python train.py --hop_length=320 --input="log_mel" --spec_augment=true --win_length=400 --norm_position="pre" --mlp_ratio=3 --bias="all" --depths=[3, 6, 3] --residual_init="none" --lr_schedule="step"
Rows from block 5, named by matrix and row number. Rows with one number belong to one attention dimension. Each number is 128 + 32 x the weight over its row's rms, rounded and kept within 0 to 255. All counts start at 0. Numbers have three digits each. After the name is the row's rms in percent of the matrix's.
# q: window attention query (model.blocks.5.attn.q.weight, 128x160), inputs 0-159
# k: window attention key (model.blocks.5.attn.k.weight, 128x160), inputs 0-159
q.48 104:132112144129122155143035104124132143122178185053131159153116112128127147132077142151171150175069123154121177138111182149141113057099108149083095152130180131093158083076115182194128165129111157132154147149154068111126150136135121131138159139124130175109087079095125094159153135151086086165155135124160140143115116081106099112115126085090142144117117100140127117121080141063160162125125205127097064112159196140140109116096091156115086168142123096225149166161117089075107084155121146
q.49 106:160151191105098131124064120101098120126091100178131174185150115128145157177086102167158101115114202118185102139116081144087171148160152130078150101077160093106143127097164127167135111105200114093166097117146090164187059142126162112110070098144094097092091157137122159081120121111126124190079148153103097128127112149150101109160133105148099138106075200157190117151126166128156143140068173163077107134096152175136140113141071119153101161069097120131164143125101149125116061136125130
q.50 119:104131182128162176166140124105125167122147094105098125148119143129095108061134089054152127111112085166129139090088187156153108147107081174076132144098180168122126184194100123082079142122121178106123129120090106137168146107086191136110108187147147094158147137098127112162200139133081091116076155177130175099115104153134081112073132109127108099179116099109131195140173163157118106164142176126151143127136151163087098150077073123090084154186119070118136131102092176145147157092100142
q.51 091:066115106112114119132095142121080156122119096164141160151147083140180204163164120075207163093149130166116138105160097132092197149165134213116124149111141135110063143118135107130139148127114145121121079114149095136096081136042159115120090170169117132107133172131120151115149107078143177100076123124100055102137144098099132131123152190107157135095125150122156120106154119130131140153155121142155177132053057080094135090110152070153121136124184134083133092141120190158137067122162187
q.52 098:071116092140080132123155168141147144091127111130083109118150075195072129131114157075154146080153136166062141122140138132108119209159084112157109129206159136136106147185116173093109105126128099128139141127074106152165105081112130056169117121153097111166155156096087170090070099179173165095168128134135195078168170095088128158143122107097165073162080126132114105128134159146139166135151151086142113124123124049151113127189144143121126129118163150134116119147135103110159215124117071
q.53 123:120151069089160096133169110103187134102131221134102094065084080120141166107147104113162091154136099116104159132085162050092129168108148096146089142164091118136131106148119170141099118124137090133094124097109170122051119142116139089128109126194172139146159090139094134176124138202176168120119150124111177142104136128111127185149149102137114102154115057176121202137081114108107144112134126149185114113140103120091091086126132096154100139233099072148155153158100117151175126138139160
q.54 098:121140097086081100150123162170116199109112108150145151167081110154142087123170120140126139136132148156136116118215127162160162149174118106170064138119095126177039102107157137111127117130150149123110136129178119105140097147108083163086135151087120088078178157126055128113050107171157174084131096109116094136104212134170149130138113111161120163115168118105145084149141131205174106146115097108123136128094117077072076112195194179091130101120126159103153106175122139119104116101110159
q.55 105:121126139116059148160124084081164182127185097076139089119088135117209103125099136045118101157124103121138221155120114123091119179124111189088123102145146156158159156141129234167103110105108187167122077101072157095076137110115127132104134106146101141132139140174082102129145142165148146141086137153134186133120167154148113141125131099077120097186097090081112177120091134148099168147157138123139108134134077135127097064191123129128121134176114137081086136183116127131173143107154110
q.56 088:116156150171125146123152098124081142157103161078175123182062179104134135122104105042144132127091058150102146126086159121067105170146118121130156164136102098149167159155107159035094152093116109123182176092128108176132100176149150094191136129170140112167139150098160099100130159131101084084061134152121142099158184148111114117140151118110144075149136156101120182114203124140110077073133121113172173125136062136091134084141083133167163153140097142068123133102100125115175132155113140
q.57 101:132179161148123123058124149081105164098164064123083142167153100153145096120138134081075158118115097121158190114152102116107112119060135129105113208126144111112169134173130086182138169099130206093121128182120140075163111157151139132177123111123070143109147089172122135134128187139147169090138113143187096052152125117121106091090096103067062105143084168166119165107130091151119058092154172087153109146156175108137155097091128141156156166114120124095146126125123180081167140115141106
q.58 087:111212182131111126071110150138047103127111110184105193144135113111142132148121151109183087153113133122048146147086109094090146133135092115126176123071159160118135127103166139165170115133109147089151131118195106198107092154085192122139084128143137149122117096130163157121155165113112156121158129086090138127091127103119173130146160114133169126083108150163136150130118086118157058164096113143156159130110142120137153075068085077117149214104059078085116121091143183162120076117151113
q.59 119:115101124086066144141136104112171112132134121117085160144072169144154131165177112159126140118086135101193114160157097113138157099159167137122114065119118158130125104118134121154079115115088054137081126083133133144068071182164120120179128128130059139130155122153113120158117155131152163138145148157122090125103119198131146182094096137085128167177150154131102167130139114097146127080137068105145127130130103130126060034119132140207181093172107198077131101160131132135127131151160230
q.60 091:087059057177147137140079136112131118138123220115152128162143170092167131133077142114098129126054148090138157160146141173127081070127139106142130055102098100128129142120146128167107098123164120114084133110092145144096171094180109121192149120146145165179128115163109121110137165126141098114112158145142151137111126118123085152129102146171131101178103097121174132135066134124096141091100137174137048159096159124160176064205105096149124108186101157158112163109179073148110093098112197
q.61 087:087116144198131144146111166105128127152039139169148148134124182161149135124076141135138082111132121143105190128132133093164124118150127079155101133150182086169156154118120127145146106136115180144130113098175053119159050120084150129137191116159117157100083039123238126090113131074120168125214129111147166125074079107148118108141100144142191188120124124162122090137162138105077125148161148127118174112124109082098097168126088108134100120132156106157103159139148084103149126117108093
q.62 099:095106179160122184086128177082115125081144124122094099167197116113140085159155129118143153149168135073174133156190109140094193135129175157076144112142140123153125180070191122071123128123136116123143104120141139133116066150120126078055193164114113120063167082138127147128090149191115127104110134097142083144134132173161038140134077146162110118117132118100133087150128130126140124141090113140136131123095104148124129083146071119145144092133172154071162136156125163206139034137133160
q.63 094:119149196095159151178095140106093112108052140113189142091172068139133131085110123110117122167149106138110103124109128119103064125158140110176102143127138046159147190118120128135145153062198149123138163145164093180112123104103105119131086156092108105110197104172095119154146150096122086167166168136058160113109136130153146115120108087131162189167100081129130167153144148179140166054101168170159124096093123135117179152059118135098119133113096145104127148089095164125132136144104044
q.64 098:140152115097075121129179159112155115089134155122152102143115187160134109119114123145150194178136128134122117140052146042139140191166146127105133136089172087114097135130189120121106124155126115104121154182143103156126111170165087102122124183151150088095111191109084117142087119152116133042118076104145102101152112113097171135115157136150147149133145126185129131117192073138116162095174079108114120181111149163129168078063076126133145113117175101075126102117085150168138087068076204
q.65 103:089122126058135209136102131072144135075163131125150131108185121098111071174086176121106092198077111154137122154162127182135156108123124164134124152141124133107160172131128093134081095090088108198107117096124128109143137126090078106090072063143132213136086150174115125070131156118149136113127109117174100161111102099136147142145101118157140141135192161133208152128140166088131185128054140109129117106126135146096149093187145109166108136113118174167175158103144090082130133126178077
q.66 101:095074168147111166141080130124113138101085129092049138137149146102111144105111138152115195156155156119172129136196114131097159081161129118125137147082169136095116173102085149167125159153110109087122137109133087076159141097193169093114103129157088172134173128129128137145092127092112112164135147179142188123097176160143135069054123130198167177098163189055157125106131167107134078127089103169064131112175116088101112121150064110178121131158078147132126125151168129076121146122141083
q.67 093:054107102122131132144182151138114149080130107123150105169113185148132173140130129115048178060144113098089128165090115194115109115131124143140061157116093103093153150102069136144106165150112102143154119128129100102112113076087078146115124162155103140117159092182103159148137103114209087087155106103130115174135153150124174142115161131159188098163142156084190156144144131076152168099096151168137137117132151154055140129081111091112138112098165151198163179136125092149109134129034163
q.68 111:144157108127110083043160156140177162120121129112172132116073144087123205183100115160108156135206104124142096166116160085139159173124116042139121111153161125141102147162092123167165143193167136152165172109164093156128112139151205121146149157099129083103113059143109180127128054130094124089144077168143138110080093134119090131098106120140125102134108140104135129129170086173103125112199096139187145100164085118079082090122110112128154135100134101078142153153117152105184127095091111
q.69 123:117141098130133106144085150122148096111120114132143163130170153097175149082132113077126095190084151112126090150137055157080103103151142073099129105141144168126147133166160093200134116120115106138087146066096072163090114104087055169128131164117106177155188157159163154136108111120115085160100108109164108103140117128155114127129095116186195110133095117131148193149108210199154141139095083184156072133094121180142101078120145138112170142115111134104136126088164065093133137121117206
q.70 103:141148151109115109132117137086126166091132185157030113083123136150080082220146128090125140143121106127148120076135105129177122174133100206112142059104089099100108114132120183130092151110205142124123153133093128142105142163075126136160109034081130101187157132133147118114140081153102171109083164192147187112117140174149127127210130130117061104093146138124146164126131108111096082142102112119095142130139146109124157143147146112094133124139110147165206115135144125049159166121109131
q.71 087:133129128167159134084152054109174097123129165058175112088122069127106112111102128145170079171086148081108110177069199089157122150154107109158113090166179173114106102148103135165120138121108116133138146113129180127179133100082214125131104127111067133129119090112122167148117147189094169105126133128158087156145164106125150153139090130161093074133162144182126181071142129187196120091150184085116135156093116182143127126124130090117118097111118080089069101151106100100154186148133116
q.72 090:166148088138129150130137132142180135085166162140169062100146231137099118132120123170147124162130093186074161099135097109195190096170131164072109083105100142104070098135164166167139132124125149119077176154130127175106142124095087081127145210101125160128086129057098133105099131104132127133141073124095063078159142139155097173163124132148055140163117111174090119135149115110143105137123148158067159156158167134113146134121058129111135139127150117133111110043097159104138107139104108
q.73 099:133159152144092100088116029094087121177085114113117109126131145132066163188113140169163174114224161149110149159177174115121131105129136160116136137118129115103106137144163094147154181111091184096123120169129128114097131062135169149141148172137140129164111145091096128137123056095079176137112155117194111067155108108117096104127163116192103154146209174181115118130138079135132109119121110143114183125113126097139133137118112117144022117134107140098134134081144154074107140082165086
q.74 097:134151118106100111217122192073093152154145109117037092083215131134124128139095145150100152115111072142089180165139143197119180139129142144158130137082129161130108128174165069080149138121149112099093117081122138131098131165115102087131159093159096190116077163148132106147152126165160090159094102129108095123101075148072150174163123089108086156085139102163173183122069103044123154131120108120160124138120146116073107107162158101098169127137173137187135132122147119139142095123113163
q.75 092:114150139136113115143130133103117179129129185129116232108159120161103128103107127072129094164133135046087103098136073058139154111095110141136127105186127101119060138178116109126137157096110168142141119127115162124135091103090045141113167092093096168123177150160140114093165033141211107130149098151141159147111134156099141158154103092096079119167137106070135178182093145090130132173126061111140149070155105102184149148183137147122154139109152153114161140175135105132122150120165142
q.76 111:158122142093059172144139095129128110085131159150139171092106143191114144154170180079064126105116128129079108106099067150154134154126128118130118110084175086131105120132167082147097152120146118149172127098063159137126093178109119129150085109129086107162158132154125127123125111145164124172118060144102137144126125105133139174172130079144085160177142083187153193189051118115120141154087118121088106117132223091127126148167190131066124112134144208196139115107173111119132123094155094
q.77 108:128163097181130105125127158158170153095146116150129084129096130165086220139105103131123146107143113115123133087131110125109086084116105123153069084178100164114122143118075124065149142122116086119152147172134044142111129104103121145126205125186187154165126171125150134103111091136200123092111156082147119131182107191132134167088183047114142103164136107107103167083103111160168091167158139138082171089151110138136184078163128078135169117171155126123106108138096121107055157106099154
q.78 090:148073140138133119087078144090103147084154112119077040173069143098129127152137133145110145078128126109127089040092120070100132151108115157138126109095155158131090152139060088123119180156169108148069183148149108200141152155145137082097121135121204126176155142137089119160123128134123144163114124174166115185094147138185139117100071092159197123114160179108171141081176107131131134120106114179115141139172131153139140148089071179130134065169079138173138138111134089137124160129121150
q.79 091:162094128083125150132146094194167128114108101190146112119111141150151150167082093135149136097106178157166109172152158158185103145177064093098137137142124120118127104153100102162086095138129097113120105133120063180196166137133165170118120074138140096142078140117126099176129175074119117152174124135097141132167164094189090090120144134181167124148119128090127140167113169164084069131152156119097082076138134166101066151149162088147006148109106130126157110129087143138132113097173084
q.80 087:078108137163159170119085121124128113095135127158167194169096123108142144099106118101109123150120083166154151130138163146143139122051098109210101144165105113170107126079092112195160086146102068119168132137191077077126101123186123125100127120206147138129052104188129126116140153130095143100103144065167128171105131138165194150078084099146159176162126128106153080152131100111069149076119122139132152125210063114141125137097140139184132129125087106151120140186120100130091109118121150
q.81 109:157115155143112203147121168128136090144112164102060169164099127124188075119146111107105108176124165077102093139088101132144104108094172126191115193104143180158081140121111101145077161107151128125111108158133177104164136091150114150139133130127038120091140169092148151108065170139163160129096090080165129174094121142122186145081084088104074159164136163137156177130099127087151170086097156112064108181103142092137148179123111126122179138112145112153083139148164108118072180157114112
q.82 095:094162066173132186115131150098196092149145187165106168125162073198089117071056062106149078199085086099091151154157147087148094153161096095169121096152122125117082131161158100131133204162190114139139153143121135108116172134109123152174094156105106170128085095120089108101109134151117172075129122135109138173153180188162117161142084129140091143099120103122084097119120132095141120124152172105109167121132117118124141092132094049141104114122086128138137143167163107107140114150188109
q.83 094:074115110139058170181108143092099121126125113155121135129136175103148139132110124163151188162188155173151137087155124117089137157158140134150188152128160154135061141105176070115183103114117068148119111155132112105117144108148123140088092106202148111127089228148153120144116126061143137103092126079134105085120108128129113124048126110159177250161170137147111168128125054096135116109151115133119162110107139109148144101050124129182162121164097160108120115109124107098086126110116121
q.84 080:166098136191099098100147069112146130159142089098118143154072122108125246152160122103144162080168082094090106129129072095166093124100148103132114115156157134165088113129148113122164175087143106141161181103084163135175123179094138155118196185122128066166182113103118165146185115160089106130148174109157117109119124153148110212127149111072164163174136139155109211115096136131102127107115094097114129125165110126159132171128143128061117121125084087112088103122101097089132147127155111
q.85 102:061157147139130086061089107136126102161104128155100105130213142134115121080129145153111162065164119142146127110130130135085136138105093109135097134118122092072114145211104094093164160169151074147102146137157157163099193041108143165132127177122120149101056144111117134135084114137144131146138110165115058116089193105228147086112130121126167126149137152156144175117113125122100189119127138167168136183093122136140118188114093099152115092128106154194105127050098117140094120135151139
q.86 075:181115129112084117165136149065120163173126140112159095174071044171110071130134080140122069129137145103101121105150117101102118129099085093116139119128109089096147060175116103114094165135143175134094124145094128187082142114051090147157131115142126132164156107164125120179105090147139112153123173162156131192150097118121105106137122157139135093121118103153112121059099114144136115142140136131173104096109119152183054103117176151089133170210171170119139164176119141202111166179142198
q.87 094:126122113178077154083124155088093119094070119152090182137153138080123146124160132136154162184116086134181169146111104112080157096129160106137135127091182128096091141161179055113153134160179105124191088077180113116085099154110101088136125158183126100070099157157126141173096127143142150129175128122134134140095127107099163123108173078101121145130167107175104137128107091069149128108143136109132174196089109059235108152143178131141180096174103128110092071136126116155106151124104134
q.88 095:104146153108094071085181114099127140135136165108071122118190114167115177162139144108099144089183121117148127095082147111147159188126104154149144110129146151089094143124092147112123105135186114167194150130135130111150141149125172117115111116118113068140116103128140128171079092084146112095137107197068226087093131113112165082127148166123112073124186162111123152146133121150082090156171134108173145136105121082103179155164098192104078119135135136115117130137087212109118147088132023
q.89 104:116109134096061106196073117130073133106073139090123083108125139145104100189141129138136186044214147121166144136154145124128144126190093125117154129145192111069112165144097119182157167103073125107129145159145118148156158151066180053143134155139091143156129177133106114152139117104109162144134137117141153152103165103131172065111071136094160077146113105179122198095092136100131134098142118142092102125103158150142113159098151126153076102195141119149126079113085094151120137200140123
k.48 107:106213141138113096102150165112191109082110188124141142111126179140140160146106124101187103107132192109122125126149094165059098062159176157095174102112139105137093162137200113161080110184121136102165154159146122150078140128104098099146097137117138134152166157179139158092101115147085134192132096083119110197119147125170080127078152078139084134145114153133123150128065091117120069158169089119144144145113112089169089132123101113118164073049163091147124083118106107157120161092165122
k.49 104:120093084116116161099127173077106170065122161178139096076101110153105162162151168143131112116148043163188111082189122122091131122180146146152138194130126094153158141143140118098123132086071114196131117136087162131096145113140126169182137130148151116135071138157095134131105139153185123113143131102096085058118123107129164138098120109117156162188104151131056135085150074076114145153132162089137074116178071093109117162120135111118196113094142122158116125156120175111121171098165211
k.50 121:137132121089149105114091128133101125115079102111098105173143118143137146128090137113142180092124118096126208137154136151020101131203174094108109063115113118125142115098120154157107120172143091125181105161204153147162121169181132091132113130184099109111101108132089136138106149122138089147167107078190144115106165142128104203108132178186190195150217155159160089180117069145128091121088094110117092117150090151131108119124131107103095119120143128070124104131135094172131154145075136
k.51 089:125119129096138136113146119096097129153093127093154144095150098158152129115146104093154142096116148096139064068143144135149126166134110095208116106124099118098107112090167178112139143084193047141169164129104159111073101124142131186154180122133137111068073125107104135120078105201126125089132161180176200042104099123135155127149104117092130157078213142128104121150174120161141088113152168114105154189175176136147057167088100113165089135148136145142111157145145158110134159100146168
k.52 099:109079134079159126085185132151087115127114118096102141123167119093091063114122086120141167141150174153217157170150134146124114050099077151113157073124140148106127094148148129135135162083141103144045154121092121104119153092158182188114218145132158151095165180126149138115137125111117096127111160150151131086155136087089090121121138172141168106074113180114100089177077166113109155144112109135065132080168110212150135118142113176146121136141090137155140168098186107145118102183126132
k.53 119:140079070123124093105129147136127080124105124089170181119159182118150095096147162089161158180137206098147159123090130140186098126096130151136098080105189116096139100114121123123089110100133173088128108143113148132149114177189149107167118168141155135134177132103167098134128086112086115169179128141072137152145086065142096130173076165145087163172093088155134078112096152153121129137076135178102119129114142158167155115181111177184060133168136090119206144055129110094134091123127087
k.54 099:107079098157108168095183124147136125133180065152137152082148124175080087101081125115101126046095141155072105094117129110195156160063071151175143094130103098107093172179137132125161145095107141109155153132107138062155139139082120186081093143101095086083146103111167123082149070101149131115127174144080153099131146117197126163154138152136183113126136100116115192167132109115152163114182137127097135142108157172135148058084141147170169145177154104170138172144108151109100091145139132
k.55 096:142135116130134075051128099123150106163106165073165143130093186104165137152147081179156158107123118131176165148131117126138117103110121095085144112105141112094124082128140118162118076128053112147115133153107118085151082143098159074151138133146156196102142137150170170111103110112103162172114173123057059091115119073147134180109109088145130147150140130164130169164106124083128134147079101140159081164065098171151152065175161171127145085167135147117212165158144068140128121068074138
k.56 080:168082105102188107114077113130116178146121147079154088163105175156156121135096179130055154124162069121164177080070097100114145181149116179089086106107083174135152118118123175119166096133085172122103129118221062173135169172143143172119156109146101109124140133095162127113121198072115179125137088108103136184088107106160140146107098142133158099151183126085140039110128159079116119132140143101096118123175142140117125117134152172119088130098113145106106162143129164140171096097090122
k.57 098:135145108110168085171141166147138134168175175079113108100051091093116097167079098150093166130100077090106216123149069139170133097062114129107178102148072114164145153163140141173144151173126080078121128146149117133079105106090101121197150142104117160151090102167071178217109136114133129136164122124162162139114127094090124166139133074099160163117141169109189075141117101072124103159088118146111080121145109075152091144122176139121170107128119144127151150125151084175142135120139139
k.58 083:130126117165120135171154146101126102089090223128168102146099130132109126152119159096128168141148121122114111046154158108091113179118139106170117174089131086114149100107191170118071118131138082139158147128149109142097184139123160155149074074157112175105056124092097088167165145149132142093123172121153140111157149189127184166128165117123157121114152170109088071101183134048147105087119207116157146090119149083126096099121119132149139030115137155118142118135133131082157180090175126
k.59 112:119118101180134100122147127095127177147187158154200182170088124148102142165134183114145082130118117086141107156087105112148173144136092131143098184138087097170150130097103111187119086087111146133147115095054137163113119199097098100155124117147164149164140100144168091129132123167156168115168132115078157096060103089106075134184110078136063133159119096115087166102108159098123149141188136149121082103036137145135188113146147137128106207075115158132106145119136128129145088095101165
k.60 097:154114084145118096118162155109155132144160114095126149150119121200178153139208156125185057192137190165145082181084114109093108145142132154128140125142111067130114116088073152141066105105059122154123100163079101097105148150147168101155117135099158168146189081135145153187109080157068112132101140072084066174125142106129117116107142091131098094111136079098104165119170129095110120138139120140114144133095112110126156157164137136098079156153174190139196144055106144139113090148119104
k.61 082:140118130108167054109182096130136114119129171045096071173143118188122112106098162073132146150153175143155094142236088138127123155172116111112129119198165082145075154153127175094084083155169101168104155111144157111090130147101102171141081093113108144123098130102144110071106127112100093150136137186129140147175144177159073123123132160170124117124138163079152149116149106130054101127157093131132132147204148117118140121187084113111081105129154168106114084123175134119146184132163110
k.62 102:171134069135110127123172117217135171107143181186127149149088154131114136090144174115154084070141120104082086104149174108141137176120153120063108113153105036093154119169108062145127144151152041100167116111143108115126127168116166156119121123082108096128107133118121086165123102147152135107162175147134164089137064104164169121165118165124149145105163081106090148156157074129155128124108086116070169138129089097106099095091172152117156107120150200164152130153144153095152094074158178
k.63 091:189126167124133153163121098130154118132101179133124106147144089188191108053118163083129155120061176128129096080162073107158169121056153146119081133127153087138168126098111137089085184125132099119108095126141178132122137143077101150125107175141108115154103109150091150097168203114161118193166166102061119155166118085109103171071121162089162133175152131147137107081143071119094123139171209142126108130124125154076136114120115110125179107136100082171142071112112076115133156168116122
k.64 091:132092020066166155158152085137119180072168162153165085174072120104117136140115109126127100130072107155160118161187123104154171167143105141153100096156088124146118155126158169132083098109102081136097151101146135154125147098124124168102161087134109136158163117153119149117156067138121147090110102118116124107175117128211128146137108174168133103070171097146074194126131090122102088163086153088061098142140135145141123120156197144142108081138074104116154139136139206128129161176169095
k.65 101:171095163181140147131174206119120121099106110046153157155106169157120142114121087109092145145163137178113072118101123153092082030105136093131111135145122099150153101118145116168104112127172110150157122149081136070171138125135128089091122181150114148065138100185114143149167131133139112083131167108157140160128160087087195141084147110154158084212088180118068135195152091109174119160073099124081127110131091140150129105142138109136131116126128158092138133148095151157160098114047104
k.66 102:114089149125133165157101110103139140097132138183154123099139148103115055148096129075142104152174126121100066153140078177100100059101112140136164162093120118145172080161118068148147076111139159166100113067127102118150080190148134094111115114110114177124124161139157122160098111141119202169146112109148128045121130120127127150192103134186119122120093172123122179158119091133090147092199151095235177086190102148137105125105133161160144095182121106125166181098103144157113112137129133
k.67 095:184147102078121167161081156123100140159126177099147056196140116101151129162160106097159167129130116156139088150154154184117115158077142107111123160100154148145173138147147130116093121155110156132150143125118130155143158145065125084144100121112094133095151209128101091162123165103163121182079189073127113161084127126099099139102069116116166134118095138118165195149096118136112139121076129120083063163124125183150128107088173088158135104085081144068185075125093128208098130185092117
k.68 117:094141138120149130113170153160117109158185060195136047150093106118153099162108125127175078103087140177157136110137097091107116134114098159171099143135122110086125146118167148070100100109160072080141076094181145136138091175125120110153193102122119144147113179087067126199132123119105161103154144066094091116124065135110145121112095112135186169055130150137105126136104153145126129058117098126111117145107201136144120185114159135122130141129138133129159115039168165091160184167153149
k.69 124:123096155112131118124102196157116165138136109105124127139058155125104071082150125150132079152097134177149162197091157176127072191098128125080138127149151104165183147080119128164148131178120135174157110144162095103114078163160115094066124126158131106212154151181082134153170126150127130119080131144165136147083066098122103155077113084128088123154115160173103134157193165152134102105113118153085108099160116135134145114119125125054084065105178099110138148110160163173129115165059103
k.70 107:089099166129180137143092113142051146124168090126157143114196165133166144117198132127100162115119165080113107106109081132097122144147121122133114071175123092137046160160144087139146141136142154101111091167124126068139124140099087084116108156176166116056157147164155108102079120109174105066107095110175105135094168094166107141110150151127131155122161182120163133133149054094207079087120072133125153109137089122139134150125105154206164176150120199122130120126109156175091114092116127
k.71 099:116125160124122114144183135154090137138070104112042083149132102246152122107156084142197189144142110098134151096119117107101129132140101158095080164131097113149100127155149100115141164131138131102165178146138148108138157198121116164191100123100115120112141097105146111151163098155110109071149170160168143094121100142197143091160170137110126093111124099149055115134137164138123105170092085101150082150094231143131142071112135167103082129151092130116094111094171116082135106096111184
k.72 091:146104131088171109116142126141122133125113052106160141067166136096120152116172124129126076104113117140190116168228093091115120160124090118136104097166139111122091198137122072102158153160124114113109168161067143142124164115115147141172095103134187143068119079142147140109095123073093185069158132108085148144147155079157102163106148178195143123170114147196128092061169093153107093113142150142130126193117110099120095170151131142120107136141169076180100072112152165111129125122175087
k.73 092:109138077144154079126136102136126161128127142188090175164191115079131101161176070169134095129122124095106089123101044083078159153115203069164113112127107118163078106143147112119150140126165120121093130062150123146148164153167108145173141134142169174106131108099141155127167085136125177119193066060150159115159107124119129122121122116125149134113134128135148123061125106090140181160119120106183118133165194152010090115137101152127151109141081126165145107163123149124157120145191096
k.74 099:175114135154152134099115047176073132125133158109155145118106144057132212118171158142081107120132128115120129080095139108096084078131158116117137091136119133124092180048103125104076134135154132146118193153115123141104157152127138056154121082128092085106120102141103154102064156121091089159140137149160126193161145121110177187141109127096123104219116162124106093120130150114137100165067134122115173144120040116122133230160144098132153113117079144106117135170137163159159141157105119
k.75 090:148106223092097176158070077177135130109175104096104193102132165064137166144162138030165145122116214161132125145139129122181104149087091102091120157171101120153136145123129119092100112129141130095147135126105126085122089107155074081138158152201101124086122127112105135113096164187168124130101079151131142104085120057140166132114138078114133152122102156138153071152177117151112105158151139131090170133147103129148065171132116144151090084110142174125153136112102196135101101144079126
k.76 111:111188169095163169135073146214105112124139113095148124164150129053159174046176089140130119104142121136116149139114171133172148101114106110106111061163139143165066153053093099142108166126157215102085167139109140115106106110166122077106126122169154144082141111159101110108075168144137103116132122151121124111138119107121114136127180091161165094180171120151147136111162102130126101180077143083104119118153114169154132147135069167122145150095142113059144037145074148133181114126123154
k.77 115:115134180111128200151126123102095144119132159148079162115106158160154156122169094133142094100097174111115134148197091130125145181072129093121171198104102115165102201150146129117100081151132119107114147099118151110062130093130098115134155095064183198090102101148086101157138182109152203134086139080135136131098124091124109105113111075124080222154157119127129110129161130097128188097107165097137133140079130083136103139151187102155073153134090168135145127053161096142089149118137137
k.78 089:110115113164160189148090156119074178139159143126145081160172115124201175146120128082089082190117111178147136165186105146124083166124110098131144162132132104133130119148083082176104120156095137142180126083187137074113144112099076126118090065133109134114129159177154120130146123099130165116050115118132111112172152106146145090127108118176130141098107179119119182127087084113155129144179141098099097072152079136118108096072124096127156128097096137113205109128099108166132162083209196
k.79 087:110193139152172170109196159142214114127114111124175065073143089178103090166077151154149135101200115082159116111098109080066137099137112121124117139137169097141096128080125108130125132172158128144135145163137112107139128123160144133112109156123144110078141125096138106128157141135074135137102126136115125080133117098054147138136163148159138225132114200184107117149153130109137158139107124115156121137130160158147138071119083087051096107214161070122117142158116126109140071056107176
k.80 093:090093162131093167148139130136159119099185149076101114164120101108169087081098095111107145154127131185115138102110107144135138121122148159122196200089132065103200095167102123158079123135094140096138086109129206141144137157148122164131125136086043184155097164064115136179179141108138183138156164112126125122164132108104155096153092142089108119144120167091111153157051140182123145116121144123135107108124154114128074108135133086126116161055174116100176225079127129107124171107139138
k.81 098:167059183138158096152112092118124103087111116102148144131119126118184146135095111086088166153172050128097135133149157122137120074101110086104180116115095140189131139110153162129144181110122190131051155153132206155111144134175130116099113110128068128151109089189146128092173134135131142164078169185149108104083102145129128105114126110134117075119119129128120152118107136165061105134132168088121141168224163130188127117150111118166083104135090177083115118152117071076139073152126186
k.82 094:071094215122144184160148035108098131123129096150130151097156116167144130119138131127074158103109122123135064050114095152089154112156118156107144143157112125096077164136147096139169079144145127149135162152095149149172096134165175095113109166147137175122197101155142117143129175189171171169119196150121102119063157104150121147138122093124078117151074101039163077106140112128146094109108117099117136222098115109108102149170118122144121154123140137121069108139134101147156072122096143
k.83 099:113099110109104152123133132136146164081174188093109179142071137086096096081151140145086082153151079155115084131123087062152135067109186092157179122089120156150178142091124149177107123146141072178104075071123148130133157143198105152140136128122143124127127140176126135172183120163141192107143161097141107119200104128081141135116143137118080134137217111115098140093127112081105124135162213106114133116151132125090085157160126153132109091135123067138171180145105131090170102188155098
k.84 083:158147179105138118107133147136104117053129093168117115099193112138175154118151129145145174174094127053108142176089121090231128203102116144075131123106149180144114154097099080122145162099104159069118083156202161139115162154184114169150129089113157166123082150111111106155080185129127176136151136087153190141115067137134115091137131130123140152111152148170115090115110145113087159127112151094103060081192153125107136172103136133132126132083119107075153107113131124075155142122152179
k.85 104:118081040143190123141110142078146138132114069126174138144128105128152138145156162138116065125140086175170105105113151133120125105119144153102134147143160175100160112114117050150114149096145131177134104118127125166159138117138120060113054084168156121149132141117153129159167130183129186134137092074097098161171129112064110099109092078163079143133160170088136108095104067080155138144102171067108123199129146135105159110130079107123118109100158173193174072167126097192145174152136100
k.86 074:111134134120131182171082081122113144198101140142079114161080148104137100147100116136054137132100137102093161127103132126127138171185129168129142133196123113125127121108154138093168080157135167147146170131169090118087130072044108146090156123154151135179139172161105184113132152135189077145139133171152112141106121181096123096137156045139106132183116113053168117166177167115194116125141100099099128134069090074147137101117176112131154097111144133113104141127157068166087066105107166
k.87 111:065078105165156175144096111177110138098156154131098162123092132053136170093153106109115104097077129181078133100137148110159157130119156136134159101145114206130196092101099128135063119078133175156077108114147175206106131122136147123081151083084123167182124059105124140173142123187163108144175128135139115162134066138099136109120128083091111105145178146091145109148109078090073129142075170091131109154177133118108108146162152125143158149148100169128129162132136069147187128181151114
k.88 093:122174123129150156088137130106117141088175125182112054129153120117195163182166120116186132167072167088121107129177133096151139094158139169167077131136116153068084089108170089104112132081143159116125043132121128098159124150122104103148112128165181159108108095116128111162116107164098151096120085113110077119117138116084098126173087117148137203039136115119180131138090094047117132114138110145085170157130167173131143148120125163181166148155125219175143102141095170114140139128133136
k.89 098:109100058158168132139119171125180189116148157131138101153158181105148116145151093113100145127167105119078160145156111102141157091122087117137084124142116056146145085123140105081123168139191126101093158113170079137089159168095096127177084104107181077132135115101141119164118130111111123116169116159138179103145129162051144113121172137177057112137150125123176107193104112117139089138166209112160110059193094121071113126098159109182094112161128082147167129189138135145150110068115125